config.yaml
model: "class-conditioned image flow-matching model"
dataset: "rendered rooms with furniture"
train_examples: 36250
image_size: 32
horizontal_flip: false
conditioning: "class"
arch: "dit"
objective: "flow_matching"
cond_dim: 192
targets: ["largest object"]
num_classes: 12
cond_dropout: 0.2
logit_normal_time: false
norm: "layernorm"
hidden_act: "gelu"
mlp_ratio: 4
head_dim: 64
fused_qkv: false
qk_norm: false
inner_norm: false
patch_size: [2, 2]
layers: 16
width: 128
positions: "rope"
optimizer: "adamw"
learning_rate: 0.0017
beta1: 0.95
beta2: 0.999
eps: 1e-06
max_grad_norm: 1.0
max_steps: 14500
batch_size: 48
epochs: 19.2
lr_schedule: "cosine"
final_lr_fraction: 0.05
warmup_steps: 430
weight_decay: 0.06
Rows from block 7, named by matrix and row number. Each number is 500 + 50 x the weight over the matrix's rms, rounded and kept within 0 to 999. All counts start at 0. Numbers have three digits each.
# ada: adaLN modulation (shift, scale and gate of each sublayer stacked) (model.blocks.7.ada.weight, 768x192), inputs 0-95
ada.648:472501528561493433535492513485483538507511482468494494481466488461545483473531496466506515496527465497494467498494489507519495483470485501473479481551514500471456510496513527467502456502475511472500493464479481489503474510481506513479485476518491497509480476518524515536494485503461535465
ada.649:549447481476463508468531476548572490504485456489453449500576501527505604472490471515454466527529519539553538542550579460432530582465573506564539526442518476487472490576373469538521533496485513515479466569572542499486515546493477576513554557542501555482512544499436546541473519569412454489
ada.650:439495506417501417488471530438448515528524444534493455418497482434441360517499484470564522534489427380412467407450538429563472459502443539421400428582537482516503527401621542408426448479465478431504482437568446485474439523447564485449440390409547433521495438448581493434557366434519535498
ada.651:565505489388487532502535468579523471491520474495462511521566498562448577440454477495460480520575498565528493527494525504449530547501567469517596486395485518500482431556401406552523518507423548608458479589640535520448536490477466519545565560521407560493484532488412492530499532573448417591
ada.652:534511489416521501512523473505465485511508482502507530509519488509446502493509470487494493508497513486491519483488505496499505527488508490515516489417483493503519485498475508527536525487505508522527506512551527511483485511522493510489500487470523491498513495465484514449511478517528504503
ada.653:393554519520435481552457533425453486522517472519535562446430559491504377536523531503566541502400472466421437419470481535533448483527426556466443428586555499517562525391640512432498461478512431368505486406345478494494489513473548434479465514410531382513444439456640481512560482446529525483
ada.654:519489509395539507521528477498510481508483456537467436492486470547432496535473464493464499494495484530478506473545512488486516530529492492501511506421472477518515496478479503526533529471473542527490474528498510520526467493479518543530513537474567479464524549502489519472498530502504483536
ada.655:468474482461557527484525472494478510512497524499541525484515510516473477493459478508534501494515476498512518502542541512496512528514507519524550512481495485498512497499540501491480538536506542514489473542499514510489516480516517485484534501485512503495521495458533478471506502497564536486
ada.656:455456527414505437481479530462459503522549435412556506526412475449446321522485530504553480489487496444370434386507535480576466387572504516376470495658506554446496466342713481434509414594502468559474474503536439505523502462390490533489414537379578472474475460484568402430500404431569520475
ada.657:485516491571487493499490526477506491497510507547484512460494493486540500518514509501477516494481506489500489508477485512527515480470436485486477502533511500527474533508497497474516473510524487458476501465464474511469508528487495551469474480524490484495482484512508447552463476465482497489
ada.658:507542486386497501487517494505523491499499539509460511482505471531420558519492493533467492519531497498499496501582567514467522508475544496488535502411471488493466478511410460500476504468464516500453483549480534551487495518532475503511539504485559555492511534539423529447491473541490446566
ada.659:476481509314494512493510511478493495489515526508535498482567516518344412516473465478547495526537481406442490437544593459490493493500535521423507481389516580583598455444517589471453507412503543458507495508545491468529424499459506476535457483423596513501512457435534522333496433542514464544
ada.660:467487511592465543503532499538517472486468550520469433472632515552552592435500551490522513501535489533576573565485544560474483498472475479533523523480541476563455505590392493565519512427544483453481483496455463405511470524537512525477543514572411509546587525508479468489506518521517469494
ada.661:585483449549528496448551456569551475464464508470447477542578461550587623468480459450431447448575539576601559594552553508480546551467548466575563556558478475489540471600422476554526535581509551568485456581636563519509499530557469514541553520613469577449554575501448540594472542590469511435
ada.662:569501508539477539432548430639602492460492446526453487548563495605554673431493472495444445521567541597601579608574549506375583590524583468576614536400510503464517412626291500613579578503474616624473456630601586514541560503524451514550624509604426630449591609512283556538452579575432468534
ada.663:594519518598533498432563438623598506447429569451497538594606528557601661449478458450428447498541596665639625632520428562382569516418529498621616589423484418434550471648388541649632603534516550627497542603564594546505458485557423457567614547642412574490565604473392587515513660516443472489
ada.664:535464497433487525496505480498484487485477536491512518525527547501450491536476483507521498528487522500506523498504508515498556524494522487508540534445501461513522502506490500537500554477464498526516528533510527506453486498522479482516516509473512493506514479520489530466461536503520475524
ada.665:628577472497507475491529461610517511472495512508432446551565430562532668486451499495444465496576586576591578597570495517418600546459589466543542531465463439464514497599350435595525537519516498620445505573645545485521527490545471498550565517603449595505573604459351581503489523584477449533
ada.666:542464557234619467524505479456443493516453469477515524520480599523345437559548473480559491491470493419442378429507579449518497504628570513422558429407504480581611456439540606480458526474409533549517456567648453541423404490492519420565454538409529503504400448398519538389531522523462456554
ada.667:509428504532511520513479511490465432518506453500496467512483501520531519522518544467471499479514511521504523508458477488491527495523452468490454518513487477479499508498493470543513469514545454500514501482520486467546498502478521485486488519512444495497522536496486482516513487459504497513
ada.668:491436548346534476574443518430424474529461465452570548540459583464356352556475468487602497503487473399408457390464543426595446513576471496420445454507456614528572453396683592440403535476468533471502547453605518555519410441438576442568379468360629443497438421411649448364580449479568495546
ada.669:561466505415544514505521460539553508514478521532528514574512498526447556527496466514492492556516522558517535522514478482459541536514559487533559509374489458472480463522460539562524573463504576573516484552527524564532484486567466491543553498520485517510514519494412548447465543490517435559
ada.670:531498506357544449483497479501468512507487518495565441594491516508470457519508476507525501525524469488443464442538460441473540523504574515477522489417458524522531468432530559509484536469506477544509552555537517550523458459485491528562494463438579539518522490485456594488512497457519470547
ada.671:456490490596468444526483499485519517530519455571502614440517495444535413483510528491529536492472461421465482477417481511547389487478461507520455472582498519489446507463541473447498472512512430415499517411432452535498520483436573485444483463484407499540479465546538472554481475410548539489
ada.672:538538474426512498510517454530517465469501542505516558538550510538433541514470479498473485514490541524529557519536466539474540507484536449520560558403511519482477528537447494545514533514561504550486519548512549500491509486549507456519543502511544514495540508489454536450501560537521476551
ada.673:489498576457562500548450542430409553578493515501656462512414595515536326490543488461572546459532420424380408388468440501603465478475496562432523383585491545492556498343691699472553522496437562472525499428519412504443446433452538545510468509409431459534424410436609586409538487422499544498
ada.674:356527547502518458552415539428391496568510505564575485479440571425557317530528567535604548466408456458387422384392387504561430397503372522452381482596521545502416556350691593399485479487499393318486599341289481448515404405416592511441430506333519416555474379530687481599534481305464543494